From a checkpoint of a small image classifier.
Model: 2.03M parameters, arch gmlp, norm rmsnorm, layers 8, width 256.
Data: trained on simulated stained blood smears, 28.9 epochs.
Rows from block 5 of a small image classifier, named by matrix and row number. Rows with one number belong to one neuron. Each number is 128 + 32 x the weight over its row's rms, rounded and kept within 0 to 255. All counts start at 0. Numbers have three digits each.
Before each neuron's rows are labels from the 100 images, of 14848, where the neuron reaches its largest size: "responds to" is what is common among them. Only what is clearly more common there than usual is listed. The data: simulated stained blood smears.
# u: gMLP up (value half) (model.blocks.5.mixer.u.weight, 256x256), inputs 0-255
# v: gMLP up (gate half) (model.blocks.5.mixer.v.weight, 256x256), inputs 0-255
# out: gMLP down (model.blocks.5.mixer.out.weight, 256x256, transposed), outputs 0-255

responds to: crowded
u.67:051124153118168136120134127120082129128151132131128149213125132127142131125169154129117085127114148134125096123110131140128115127121128091028134127126165126124113172129116134066127113089132138130117118115130127132125150118090119135174158000144043131146133136141100140130222097141121126144076133199116127132127123127132132140129145121128125125129149142128127129127147120128122105166122090134131206137128130107127121125126128125119186127134103126156129135100066138130126124122128127108215136106085145125128116061131120129117115095141173127117129123132130149103144126118151131059115124113130134115120134137074042020132140225100128109114131125126149126100127128130121138124058000128127138129128127132206136128124128122128232109184156113092163169149057141135059102079127123
v.67:133127142133124094150128125122171096147121127097148094087129131112133161125112093074129158208125112124128128125138126131118167144120136147130137104131074127145119056173117112128130130106085121130135157151107135154109107127127133093123131153133186014071128099000126139129132127123113125120123111065212213123177121130137125127116117129135116085176083159130121129154026163169117142126127129118129000128127128152128128137123126131170137113129155129128128136105158121126088154140128151137120091131139131123129083126140189130202126212088129137198116128127106129130130123126086109163051131128119121144129109000219130158120063145129131169110133132095128130129116136153126118124142171128162106119086130127123153141069121145128125127133120123146090155099175131097129116101136133
out.67:130129126127134129237128113128140124150129147061107156113175122226132127128128140128189149138142128130121135125112127133119128134122152113110126114128108000126123133121043178130129128126124135128169128053104132000128157044074130129128127123125136129129131127184129128064131142125147129033135133124129142128082127120128137126101132149113122128125154089131070113126125118126128164128114143156126144140108129126097127092127125125095123131084107130118126136122129128129126127128128239112129130135128137122116205139134128135115119126129125129130128104070160127132139126126155127161239100028127184128186124064122112168131131128133137176111130099136173145115125144134140125130155098103130043127117128142130108133117123131128102128132054133129149127128128129133118112140129124

responds to: round nucleus
u.244:105126134189127175138129122170126133091029127125154128126121114124126129214104128130126129157033126126130126127199125127228155068129128126129119146000147124063131128128126095128095133118128121083153094131130129128131134081131130164156139128068214129149171153133127142128123127139126164127127093126109159087160132128128128166125127121112130129129169132125131155161128113152127145168129139139124117128125134123163125111255128173126128121127133128059164133130129114125150170133128129124122126246099128166121042048069083127115134127124152151127130127129171144177206086131139133129149164130135130127178046129134131141134126121130104125197147125122123128128125114136047126134131120124048127114108132136127128112129183128136132130071128105163117127139128157123131084136160121
v.244:129119136129124128128117126129134122120121129155105158133142124128141122100140132142130127081127128121115120142136126142128129213130123146082127134119180124129128138173130129121119149133128125117206133122098166133121105130126128127128126125114128077128123133121128161137121115128104124002127129122135115124127052171111134145113124129196149124132132000129182112123119202208128062167129127104116113127101125127097040127126179124142128119056125132127123137138159117125123069131000073120123098116118125133119132115134119182145126052123124160106136102138099124127128127112252130086123126131128145131131127131087184127128126124125118108178000166135127137123122195126137066133027075127156096130190148132133128125143121142146096124130124062119121217131126134128127133131129071
out.244:113129108168150137127168125127126134135055123135131128123129141073128094118106255103062085119172111106115128118124096123200148008128111128112125114124127127126114130008146137127124029109127095125127128159124133126255129129151118129126131125131135125120226106141133127175127126135128131141119128148127116129126126163160095126134147131127136127130129179128128122130131126126150127188128133135097116185135121155135130130124124000129104188137167089135128122119119115033129214127118146216135134141129187116130128209081128111128127129118139128127114099128137095136107132135250120128127128149132137127154126130183128128129127130128127099129127104127127077073129127120122038177152143123133152188050126131134141128128124138131121110122128105135123132128132128129120128126144142

responds to: band-shaped nucleus; lobed nucleus
u.148:100130107149134129130139127133128132135119144127119119000095121154094127096129165134010126158171101124109088081125128102114117139133131129120104126143125164182118137192142120081142141131126107125122130112181129134145162148129098188124142142122126126123120129134091165112079121131099125127123133110125140127137132106135130132147114082130124126111154133131122130185193128128155128116116135125156100115119183128070140106097112216135132129198132111070136127109186108090127126161137131129105127129134106131121230073160131078126076133173127126124128153129080170104130110134135130108132108143069120133127121103089123127115128119142140125134222114129204134126111167128127130058127109197157126126134129162134106125089089128109123172128128015132129129089051121149128135124080149
v.148:127161131130129125130105124129126119050092113102131175113129129129115082126125145144160135166174096000144111118129116091162130162118111104127113117057127095137128128124164143130126132130151107084115134129198127129130109128154128129128109126143101224127129109110117127130147184122139127114128129180090200125125088146128139159117130124123135131162117128061125130136127128110136096122123128127024141129109122125121108255084108127136130137112117129130127032084125124126129130132147172118141127138092075118156215116157119081048084127125132127128143118119130104215147123104176128042127128125132127129124248122121128127127128154123154134116130168073127103128138134123118119129146104196147126157124232128154127129147130122117120190011137128126110166117125129127236115128148113
out.148:129104128116124108123133128126127124147124128136122142183114143124111022128128133129126137127128116175059126137000113072132129131133130174160135145112128127127104133119095164148136126122129209145160123168077122123131126128131128127167105077126160127251153123084155128143133111108132091124128148131113120117128129125128148036126126169118155145156093115114102155127057109140131119196119125088127138139065115129119075099126171142133131127130122143127126129155115141157127130129130255131026151134094127127136129173110125132126101096146119174132119164173149100220160067130135165127126143127207034129132150112126095127171159124128124125122038127122096127112122094159125120130139143149197132127116128129129183085121135133129177130125122159127128109145129080134138118109161128

responds to: dark grains
u.102:130128126103164127130175128115133132114127154127138128124118130134125133127142112117130130146124124130064152132118089142087108153130186179085132152041081133128124188126128123136117130129112132169129139131136180171119127119165127059099131126155173125145129128000124122140068127112128150137131126122107124141073176106122144049129123139165139127076131129133131084130129123091128130128135119180132127129129126046134160118022130133127119123081144135131129133164255191128109126038110125091145127117112120143125137142119125149125129104153122123129119157000131125204129151128118015097142127155125118123126059125160101123129128130201120123116169135126126072141126145126135148053119128143119126128136134129255141123108129127121104131064040133127127135130107118113143164125127119
v.102:123123151125126128133041128137138139152167099122131132164128140134114084132175112128139106058141132127131129141179116129135148099129050123127136109130164120255132054098131126131122115131108128072125129136134107136194116136115131138152106134133129127132129111121085127202134108175114204104134128119076132120149130121112143010129155124108128117139165128146128159166142115141125117128120109178127102129216143165136132133141174144174093118084093161127128130075101104122129186141127171167127126154117109133128121117255127128124143120122127129131126058173128185182129132128128124124132142113139135182129112138129128127128101129125135155143082211091135149105064120126126187210130136128022129111132108128106131128127135144126107092193108134107088140127138119142093129122137075
out.102:107000120175094119127101127148128146130128045100127136152073179088093129124128128119153121119130174128135128117122125122133129110115137120151127121126141136132136151082143129154132043127141109128204108127138133117142116127122128128097105106128126125124148121136110073127129135130128062086128092124128106133153128152133161134126128074135118134142126154120033178114128131124132128127122156079088127126120129116133111148255102098124127152130128134123128126135085124126162137109107167095179128186131209128033251080130128129170124128127219150139127121128131081032083118057150131128125146117125125155124126127130121120111113125124119127122126143133131127087128123129108054129038204156214162132027062127118104127143124144128132132127120142124095122180133089127137127086122100

responds to: dark grains
u.144:126123073220128127128093125157126116127136074132151128144129128129069134131127126130150164131181128096149130111106181229128048136115162147134119241159129145083113167130167143127160253126133126161188130138138127127125114112118134120145214078131130118126141123074147129127186137109126000128128130129107079141138163101128125125142173128105130150127129128126131114144148137129157136125124112093127151129224131072124128177128130081132122128131206136128126084139231118121113129105202130132206122128099124126099158116055064128185191128120152108171129143126132119097128136188099117115134133130131128127126163125124103128120124145084059123125130092122127147146153156140131142130135125181117178128104103099135128159131103130130135126125143140210170134144156132127135128112126142
v.144:111126136131126128108106121125115127124124145124132132156126134039096176130125130114099123112132146075148128126136120124186035127175169177099129106118127122116112137150128129125128131128138134127084069124133114066129127119129130202133124130159127135119124134058132129117089126128122126067151122131126080132164209102129143120140128127057142114128133179128125094132127255133143128130124255129000131164140139106135120178073143048114116112114084140126132128122149124124122122127205119006033163137133144123078098121130140124133193132096126109137123137134130129052160158127130026084124121087127129127097147157129123125076140129174121133129125128126126113124171148127084146153133126151161124161133090124161101147128094128125126118104058132094130137177133156149119128129112135
out.144:137132136255185133127130128126127104127128093124125130136115230127127123129124000127129129190146122097106127164064132091127049131083134134147128112129119160124128090111112125137128140126093069129081126132101130149119128128135157029134127131158109066217128135125130183124125138128113170128130126128139129129129255064129128133128128122141152127126087130130157128129130129102130128137119130094132130124126104128130129167108184131080115128118112133137126128124153126129128115120099127065027088126134128123109123120127128133124123106156123125130126132138158126094145130128123067128101128130130196128126133128141047152119161129143157134126159104126076141179190123129037134148010111128192018163126150128198113213126127127121127120108132153119159126163126132142124150121128126

responds to: band-shaped nucleus
u.253:107134106020128124133080130119135119072140080127129144111115139119124102108131000134101142110122091135128148137126130116119113125167132129131140064129126109128132140126126130185144122122034119126111124126127128132119125128163134127131129079133128124135144128093000128131101116133235129122126120123162178122125045132122128126126117089131090150138128158128128129091020123147128136127126130126064112126130126118091131167123240044177129116124158133127128131132126084122122127127125125128049128087140134094087127124127125129084150119136124096137116132129121129121161136118107127149130132127028125138129191122197116129131116132113127098124131135126136131129154128132126154127158133129089196060122132138158127204081129126147128181126081112000119128128126130130086127128127130
v.253:132125190132103111111000116126109126126111131108124139128129111119124127128131128089181144142129119122126131137149126118121133156126249134124128125141092133143136118136069129128026146130134133123126099124131131126141126133100124141128129130127129163067139098130141168132118108116128128135128128134149115127127255130130132049078145000169160044123202139128134127116131135115117127144112127094130130167128105132127076131115121123156102057132125129125141129122169124126126129128138120115020130147114125151027101128137130146105117161090093132141161119128127166130124132107151065122118119125151128128125162129124126154099138140113127134126131125123121128111130142118059101132069123133128121255125129137135131052153139150078130165150128051125188121144107130136174125110137142
out.253:123127053132160104128127143128129128125112132122159126102128099063133126104179125132103110127128132130124128131123125129139117131085128129126127171124129110121115213125153123213112121101121129165126144037142141111144128130088192135119162135134126144127126129109056083247094130131222134128128127130186130118129129128127130098083099128119121100128129135138131128155099217132127125138128134093130129128121128126127255128087143130127127213118154023111134129169125128129126195126109120090104191129153142112126132132137126128104128132127131160132124138151101129122128123036128084125141122124161122132155127129143121117090124114129132151126127099129129157067132129122127094155123142080120163128135091128123118085106129143126126000120124138117127108122128123128133020129255129

responds to: dark grains; crowded
u.106:136130127135124174128087111126137126128138124142147134128127143099125134163121153130128140103201135137129127130128128111128089121131117125140129133150165068139130149153130125084167123065125136160167072129134133093230039128136092126132128007127128114126144150132140129140131140176127145120127119139085127129118090133142168108128126075136137123135101141141124091146148125118127136108140230133143129117134134109132095075146132195138094139118160087118134123115128087000141126133109000124055124126128194128115127129129129128123126126129132097112065091189125135067087138123126088130036172126131129126123193078143136115139128130132000160117046126136152129127132123109135128128133038129170167125087154123116108195173091117132131129132126128181130130130129139137127127128127129
v.106:087127128081129118117129116129136146144219128120125130136131136100128129102127010144171136129055133107115137128127132183097089144128149129058131062127115113152121120082174130132117131129128121138133048130087115125112049121038079155147179125107161120168101141139128072109126127128134123125124134104127131128145102133122186129120129138140128131107188128127164128136135079128130129113133127093132128127231136166145089134148109129114111000124084123096127134126170130149130127130154200137197131117094131137145122138141130112115160125061109091084126203126163130109120122246146203140125128129123122120099000137128128131106126151135127046161223118129127122154069127182113149110128128180126121140088127131125122132130125134130130076125128121121129133131116127127144152127125133
out.106:136127125117130136129119084128128123129128133140129129036143132171125245126129048128114120132143128129123126099213165133127195126126129122138090154122128129111114133128129083138164117129110140128141070128118108115122126128131083107130144134128127125131121137135084127126108078140108126115130127128054124135115015126106128134129127130148162132125133131126124171128138135131133122155131124122164128130132131131128090125130105241129130107110128125131133169128138170130134218138056133131234131130116127059133120149126154089255139127119129079128235145130130123114147156153124126131128193128147129127122147206081129126094128128137131066128152139129146199131121127129170129014132136246000129161109127128129129129135123133130129146128124114138130165128129098127133137128159130

responds to: round nucleus; kidney-shaped nucleus
u.211:094130127136130151127191129126121084122130126157129019129103139131134126083129129110091099128129124128124128129193110127000124114076134128227232134206173109129124126114129125132138127104129120128139150145129131140177127124143150094141128131174226130128128103128143103129166161125194156124126130138129141128127085246128134095145128133175123132126096125127142135128129122103126140130129129137149128127134122135171133128127207126131129147148172132122127049128127128146124129118119180148174157056000128128140133111119122129128112169109143134144255132137129127155080126130119141132118139130130137135135190129081122128125131121097128087129127104127122114131130119128121255161127087137132131128141178126150130063127111130125110115127069133143130145129155102132131136139105154
v.211:024166107101105138159135151123130118133125173128167108102029153121126129109072132126070043126001101151144126129187077128085151127114057128154137120127132085109114118130131103109110135123120126129133090098130079127163140129102124126125116122133238160151127102136139115118095147160126161129135132128166176147128127134066128133108128190126132131129125082141129159116111105155129140243129131128097125128180114203198124119128156139132136127215177134126134130131159127161133130128130141126119138123129148122255133100133125097152128140129132141108223177128135125150032129240128162122128130129128127123125135129083128174107128116051130029161123114109130104128095091130127177176095136160135120081129200126126131126129124130124133121136149128127118131132128118123110130148121129
out.211:127063162119122143128120134129128128129126095136085126187196131144131128124184134125165130121162127134125118111131105128092139150216132120114113172255124132105130141122130202059129115121128106124127127121118150155000093130157130131126139171139127008098077123128118046053128128120121130129113143128134130131109128114110128130131131126131128091124108063127129064128131119135134123089128135130159146121145100164184125116134128128133127128155150125119123127118130130144128087121122121112149126128114128189000094117205127127127128129140099129128125128131084129118143153128099128127128122128091129122135127127139123139141143106128158139127098172116065129132130130127174162073128128131137097127226096139097130186125136125123179130131132117161133105089130067134159137125103136

responds to: dark grains
u.235:128129127153131129130109128102131139128154122154126112126128137088130129167086150132137143033114239128127128136125131155130123156127130128103132148107131132125121141072127124122127131137255126196114124116157130128122121131096128126126128113086129160122117108124131133122255116114129127129101143103251132083129134124131159128129135119126127068128154133129125076100137132116141125071154128065128122130130163124130092197107155130130060129120094122177130108098125127151126126128128131092107137129148147146136160133151130133148130220133158222089150041127090116126026107129144131153099128144130200149165110164125128130138116127128167146216127131157151095092131124128138131137147130100112128191131097133115118115127128129139130076000125128129127129132128111140132127128164127
v.235:107133107090000126131000125143126067142123158129173135130131141202127233128136132123112130132133089136127129126140116105130128092118109117124129135144134130130160116230140127139127122127127119128128115127116147130132130109171125128132130129161105128113063130138134108134087141130138255128147053152125129134149132144159114204100130117148129121164127082126132130133136128140125120115113255127116130129158129129130167126131146108204128124126134125138128085129182127097110128125129122134135129049134131114194145128109132087077139123159121132140128128118137133006126142049121141130126125129201130129128129122190124126133114124112125105110131117126133213128126128102186178166092130129124108112128129187128134132182127099146136186161122130059128129129127153123125126099128131
out.235:129190137129122034152127127125127109083113133128130128126071121133127130145129183128111147147128133126132138125136129137055164147139122088168145181128128130127127123052162103129132108137120147127114142143127127121153131129237128123129142135126118126099180107084128133127061149121124074129125128123074126128128125105136098127127121069127145133121117158129131144128144129120127128185128122067123116128118130130131053095181095130081178136127132107126121134014129122134129242124086062119030128128131124128049152135160135129127144109156125028121130145129050128129138039128150121132137140128135164125129058130221232116044149127131082101128127125159129132124170137082121058109035044120072124149128127128159119165081127134127110133144088123107132148181128084131133139129142109

responds to: band-shaped nucleus; lobed nucleus
u.51:096143144147102149127102087104122070109109063129131101159130128129129125131133153127134131140127141128161120139111129021096100124136128129129125244090125090127127167130128134119125129114118220186128155128252136043126119129144132124135129160134127129124095130119123157122004184123125126128136127132113156127129132131128134196137124121147109162128126182155139125128119137130145129155126128178128118127129028131255078132130105136128132137126065129121129097124225130139125111134119116117121128154145157128016126173122129128137133132134131127140124048129127120124178248128136000127133129146109124131131113112107129126113140130135128127098129102140130131124134126129165123147124134161124136128128128077053133129107129134010125129136074082126126122139128138137102128104131092
v.51:131124130146130163128154129132157125130151100133123133126126127135125137128128106127129130128125162150045097135140128061035127125098132103210174128134105140194130135029132121153132130136000129130087139126140213115125107221130129130138106130116136143129123122067122078104113125132181094135121015128164105127097134128141139160090128127133138131127101126137027141127123128105122129127128130051126129124242180128121127134137132111137128150109166127149207115060134116134128144135126103134124193055132120131129135123141127127042128097121130130134162135124128130077110127120145118083131109126125130126172155120122149129117123126136131125098128123132133137129222127140171124132128127107123129131143128120141138129123134216186199140134114137080128128164126062202118175126124082
out.51:161122109124112135129104128127137132126081132125135129158115053129162140111103130121121128149126122129112131127122102165142142132083170143204114131126205138125135125144131135255131133145118075109110129123120190043129138167129134084129133129130128152144154050132075129129135127116133127125128135120173122126142124130129000086066128149129129123160132188121096161127122139128111129128144177109129146130128188184126127124000134158093126131126091119099140106132080124168129221127169127122067130195113112114142128084159128188127093140148109123134131125132082171124127063129108137125126085127132116130119123195130125133036128128122112131132126135141169131083208126116085100128161116113169095128137108129133087128115126125150119126126160140027126129133126126130117129127194126

responds to: dark grains
u.123:123134123019139168124141115129191113146128116115046140090132123091096129136127111127210064151134132128099127126128132135127101129139128185127128125122165153144128100131129102143127100113136119137119136127185128099116071128187136133062153128000125130129110148093108127123128114128107129139105137128130190125128148136142066136130123092130131124237137131123078053100127134128129129118160126122126132129135129255161093185127128142123137130134104127129120129129126129095094135129255136123120124145132127131129138145128156124130163129099139138138127131206129129053149125129136195128126125128076164125127130129121115124098127114151149130153130118131131123239129129173135119133129129112078125160089108131129125134129132130135141129128129128132128129081131208117131126134135129
v.123:128145132179131086138124136122076106103060133133127141113109153131123121129125146124108160138156124122142139039101094076155086167129122128127129087117128128128129138208125131065136152130130136127000133120113128127134124133129134148127132129143051136173127114127136144056128128068109127140134130158130127132107127129127129164157125129070125154049109126124133086104127050109144129124118133117138123132129137128125128166073129094135150128126140126127129080132143135144123116127142165151123125131131128191092241125073122062135060152255140129166238127119111128125128152166136123115126145143112038112128127100133128138128127099129136065155127128166135142129129133125129149059129045233143130147137128119107130131057027097130133131129127140157129123147125121125128154136108132
out.123:130123101074100141126126130054128127115160139131208100068127115125142194134117129128129131143128128129097128127131124255128127179128116102125135113118187128129130135071126131138128001131126106120129075128124166129078144130110126129107108197129126140031120201126132099126121140158164136127155033150119125128128128142154129133151128116126131094174131112122130027138117128128118128119130122158124172131146115128013131133171131175128131128128125086116128104128173127123129122127119128127149157098129128093127140128141125132134131119124123117128101139128133126125120109003130098126136129154105087131130100128111170134102123129126125061129124127128128152116127136125202200142034140142126123121125134145140128128134129126128136135127101134139127128144068117201131124129093125

responds to: round nucleus
u.197:132103124255053132094130134121133129069131179171133000101128128126193133162145128128128113125128135126062129129129128032128095121126114122126126128094127112091117126079128126125156128130128128130139132128039128124114127099097153139200128084171138111127125123151154094128130193128133142128041147198124140131129122127141144121135125137002124127132127124106131131132130128130129131104129119127222127137120129148129128128125127119128123136142131084095129128128087151176122124129134127125128128154023138126128120127163129141108132162129130114148132161160135125127122151233119095160059129125086118116126123171128203130128121128128152128057137126132128134120132128128132123139130133111146129104175079092096123128154143144125131121128000137133127129053131126206126129123099130
v.197:119128131153172122128180125127165083127118227089128119091124111133132129058125140128084183143130081127124105115077122117083127190135099115130122129130129133145101127150133143105100121109078130125131132150139115128113098166123128147009128128030140128095131117144126126095035137129125136129128152125134142129122128135130140165130121133128143122129130121138144123143136115132127114061147154118122121127006133126135194191108092128127130139048128166130127130126124139063128203128094154131195133125129120016125198085111125125120131117185141163124128221101128128091124127134127131112137087174121129104146115129124135116128141130126145127133137189128181167110135119129125099000127090128129124133132125129137128169020075165156117127125129156176135106129158180129137239124132125
out.197:122127116129127123138130127128125135130177050177128132128153147096131037134080155123128127129207128128207126094043131122156128194126150129113102143141148151202154165128167125129130255088131202125170128115196131127119127129116117118131146105131131134119130104106117128137129127176131122127174128094124128128129130178118148132055128019107104128114130074129100136161127128128128122171116195015073127128160219121102127139133134130228128102125160125149135053123152123103141135129130163153149125128131118170140137048127128075157124172117147115128139128126046117129035128128138142112131146131115115130104118130067133128127120120129127130175133204127121124095115128124147081132217103150122116108089128127134130125140070128109117127127128129094128146102128130111027123151179128

responds to: dark grains
u.74:128036089111129125125076137129120129114126067128161122140120127000144074130131023152104125131122097134216125187084129120109035133133132135144152129114105129130142143000140124140128095118097157140127128136144179129126123118133144123126137130130165185096124141125133053175135104133139131092128106139151133128141132146134132115128140123120114167119126180130144128113148148120126133248135132123126126127128122132070130130107143077094131165123244129084114127125122061080125128136139080129113135073090211056126144152126119112081117150135120129127128114129133145092142171121095098164131127131104127122142138154113128117075125125134129135143133117126126112110160106153151121136128111082129140125121122130132105132121118152129161128127054133129119130170133194126117080128118129
v.74:200129151213136115139126133125132128155127129127127127000132122128077187130119129130115108128152082088156128125126127137151170130123168106124156101195050127129114129127115130125114124136202130105162071128061126128126109122127126010121128128225129132178111136158128144255237127128132133127128125128122127127149119125127189027053127127134163097123125145127140150126122131131128115129120118126125131129105113129127136129128169125143143127139125172143125127133132147110127100116152140130145106141115142144115047044135060134132127142135094083126255129149146126189130130131131130129131132132133128100057215140123117128126123056058127134115117130128120128091123142098146125126062141128131120127144152165123129133097126117145128127128133137127099125157127129116132117129121127
out.74:124129129132076063128092127122130110150129140129129131139128093128127128130108134126138127127111132129126118143127121137144186125125129119148130112113170129104123131188127122255087132136164097128134132051133139130110128128117142149133130038124127129128024158178096067136088134088166125129130130121144130127166125127128121105134128086136173121185128127142128127129128154131118129036135130119128111121128127126132131126055128123122131128130104172132127128131055130147128131127130067112128128131128125156058096129125132128082125199125131127124128127126087123129140112119111114085127129128128127137126060167112127093120126127131134132131129129138126074125158183111131043110146164131127134132128124129155136071117128129121130139108126000000118138129129141129129138111213073

responds to: crowded; discs
u.160:122162094195127138112126000131133139129145075116125078031138126107131255135135169134132197148145127128137122128156155140127113160084129112133166021130130170176124115129159111137131127169093123155128131129138126205118107135127094129133132058146166144125137130143142102162162123231123201142128152099200125114121110124097085129153128129137124130194131129164146102135114124135137093125126121127177003126102131132128212116149115114108129128132104126132138185202111124120195130065123138093127107128136130161144128090130107131092126119131069113127138118139126148188124144118136128133094184124126105148129155120148123138121123141123129146118056127150123143128119144056147125182129169129125129079127100089112144079129142125138095129129139149115112129134134127059132151122121126
v.160:126126126145130125157132111129151107159086126130123149143126159129125123125106092126094102185052158125131132057147067195128119113107132129161130121126072236158230134097166127127125168014114112126163121094128087185127134175131133228123105129125133148102127182181141126124159126119128124130106142124130146135125139123116124091128043204065118116174146104155138131150143117106126093025113127121126117126128125107105131074126124070123133140134073145170121183132130126094105089092121141125125123128094086146140121124122127125114124178133129113124195088179172128127128148127133129216129181154127126184125129144063123107101081149141088151136110118146127218142139162118151128206123156127127178111124132048126129227178128099133099148124130128130033105137128130108124128079140128
out.160:128129124123087128182129077128108130038129023135127143132128082127133219162102136082126193126201128119110038136134137136118134128127125128130127130127099158125027138130130097160129121125127115129089169127038124115150130150129127125131083129070129143129116127125127124127095129058131132126137128106128072128199128129149154128128119136153205132067076130124139128127113098110161149207127128130127128136114103160000127036124125210206220128138128129120062126127223126130128127124129129131148124130135123130127047021128047124104110127122181131121130134075161128127125138129127138127117130149112129099124170130134171127131101127129128174127129125135128129124128076126154125081128134126122068126089129135127144133122128161128128139141116128128129129154130127073092126145107128

responds to: band-shaped nucleus
u.53:138178126110197080137126097131137109137230099189092185134120101128105075126128129131195166130144137148118123121235173122092131142127127130123129155129159121151128060069151133143133131123148157173130194112131133124126130135090129109112126104126108131125039128139145128131119115135135128116128137140183135138127117128127089151103127089134194196130127199125096120108128032123148128125153107105135126136123118191124095255129164085145127093151028082128081121125111126180149140103131109165139127255135132168086153154102126150132148242163134112129155110217114142149139125161178183136123134129130129140129070125127124128114133133142099130107135132131153127127145131130130175113141152174114116139118135119114115127083125126161129161132143130066130131154128128125149125136155129
v.53:129124123128124133146000139120131115103127127128153105124131146127110124133127129139110127131172117126131191026130121115125056135129125127107114106143121131150133170143134216128167130115139104149127112107000138134127124131162129124146126135125127129118128171148126129146067136125126137127134127125126173125126088117131199124126137083115152034128136125158130135129124062129136140120134226132123128128128233136130182160116126072139136129127125134109127130128131138131127117129228128150233181101036128125128185205128123130120121133131136093128128106137120166013129142179126121159128127128130058130120120125171133165123127116130119127121145129125077127137128119127148216084126132181123109114128122125122181139168019128186167127163129128127123126131133148131119132126127118
out.53:139128128103128086106156126157127129126126121127126126098136094127128169130127197129131130124129129142127123109132126124102128127000128128202128224121127123128142128167134000220144111088127101128128126128169127121129122135194163012125139109205147142140105132127125154131129158132129125119117128126131115128131119131131118129132128166188115102130127213127120134086114118135132129220098136151128125131148137130168102119180127213088128123154125181184128143107125127129129230130056126123061118127126125117122221153205127136121125128142129160127154110126106128126129121079132127132152126125159088138128132134117133138146152103124125115128252082129144126133106128141128143135082129143136170128151128134114130115127110129128129129130128124025137124155201046131136178126136121

responds to: dark grains
u.20:100135132099123127206000127129131165128117128112160128125118119131139128128116115172126124124128136136152140121129079118112131128129128147132083123142121130128130128128141162128127085126125155128053133129124120118125057129136094130131108170129116134130064125094124123127136062125115118127131129058199126128127130067111122143126131110085182151127190165132135103050098082134165124203139255141122129112105216129127110066073130123248127116133164154128127125100125122130119117127207116152128128173164122123129143126126103086129092126130135111126129124132182094097058183127142129128113128128115122129180129132132137128109140139127121126138128126128125136144118125131096127120136124126140127135122081128123059143123129129239127127128136132130119106136132127110024153117140125
v.20:131125128031140072121149129125117126149128124091127132112120066165133094167120133113118137052128115123130127098098176121130121126077151128128147120125123119132158125149152141178165156081129125124000129128163087130110111108150122226127124130080127136128127134149099142125128152146120000097169127129128132145142130152126127170099119129133127130142131255128128128134117031152130123130122113133135129123133046131141146136169136129130135131136126130108126123070178133134138127151168130146000130124112120126128127130167149074139149118128109119130118117204145127105130122123139169127126127036192125135117128127136129120110126130135148140125124122133124148129127122128129138128102129138069123208144137128147127132123132127132123140128141129130115125138122126131132126172128117
out.20:132127128130092127125158128148128150135125123128129129222135129146127128124078164128132130093162129128209117129144134115105134122130125133129145109091126125183127142171128142128126185132163122129127133148131137131136203130128125119134126128123137130123133128102126129127129123129157124130128113128092128127129123140130154175127166127083108151125116199122128251129128146129126127000132128131124117126128191126129137163124129084128127156174120200128128133126094120125129155126212133124128157127127139116110148125118108128020140168118115129120123092070138129109149138201129127131108127127139126131131094127128117095123128130135154130105140129152150132129117129133131131096253137000127148129150106132126130130130128126127128040128029186166104128044132200129126119112132129

responds to: crowded; small spheres
u.35:129186159135185131126129243046126115118020131128110122129131128148127128128132106034130127149123095143137128128131133194118140127096126126120112128004126141184139135124131115128131122116079125143129154132132094095165130091130149135194136129120139127095098126110119147125136132128012134122116128110138131127135132105132128136092131126141124129168109148129164098189134126116127130121111134133121133142129128124122129127130121130128081236129132142118127106119128148130121155132071129130200122114117136083121127127130121124128136133138141098118126151131129108130140117143129141255096140128126145127128128116133015158096127112107154116129122100137210149082127181131127127136129131128128127171077123128129000127123138119129165070101129117106109124103126170205119104095125000
v.35:131126122171135136126122154126127135126101128117100099130130116129127115039153119000140134137092114127136126121200127127088124145128131117120089129111102126144117134130119122131126129132130132129113126126129133129127142116128125128128104137177127111145094129113117129127130112132127125000128104156121118138102116184118121104106142113075149181128144129128128130093214127126100146129091124124129118155125130077108121025127132118152097000124128131073125136249131126049111127144127110127134152073123128126109160129130123127131148124126093133135134126133137134128131131128120138128121132170125152129132181139113124198110130107127135114132145200145126210116125125144139126216125130179166104039126186130127085127108131125132155122129102123122112128114128126166207144143144080
out.35:082130112146054125115103080217132133130117149158130115102128137149122135113107118255132049074127131131127191127128125111128087119119129135120133130167115116128128132129131127151122129206128145125114117131130149125126131118107130111053130158128127146127142129194128128088120129121158128187149126129119067140121119128135128132128133131127127112126122109135121111131083129127053159148129127129140210148128130131170130112122104128127131113078129134128135048130133114129118087227125143126023134147146129127193128128127129132117128116129129120237131130127128132143128127109138093127135121129166125130129122124128152090124133255130103126128128151128082076142106095132130139126127123128115129050135102126130137142127086153131000130159135127126133198128105125000127130127133131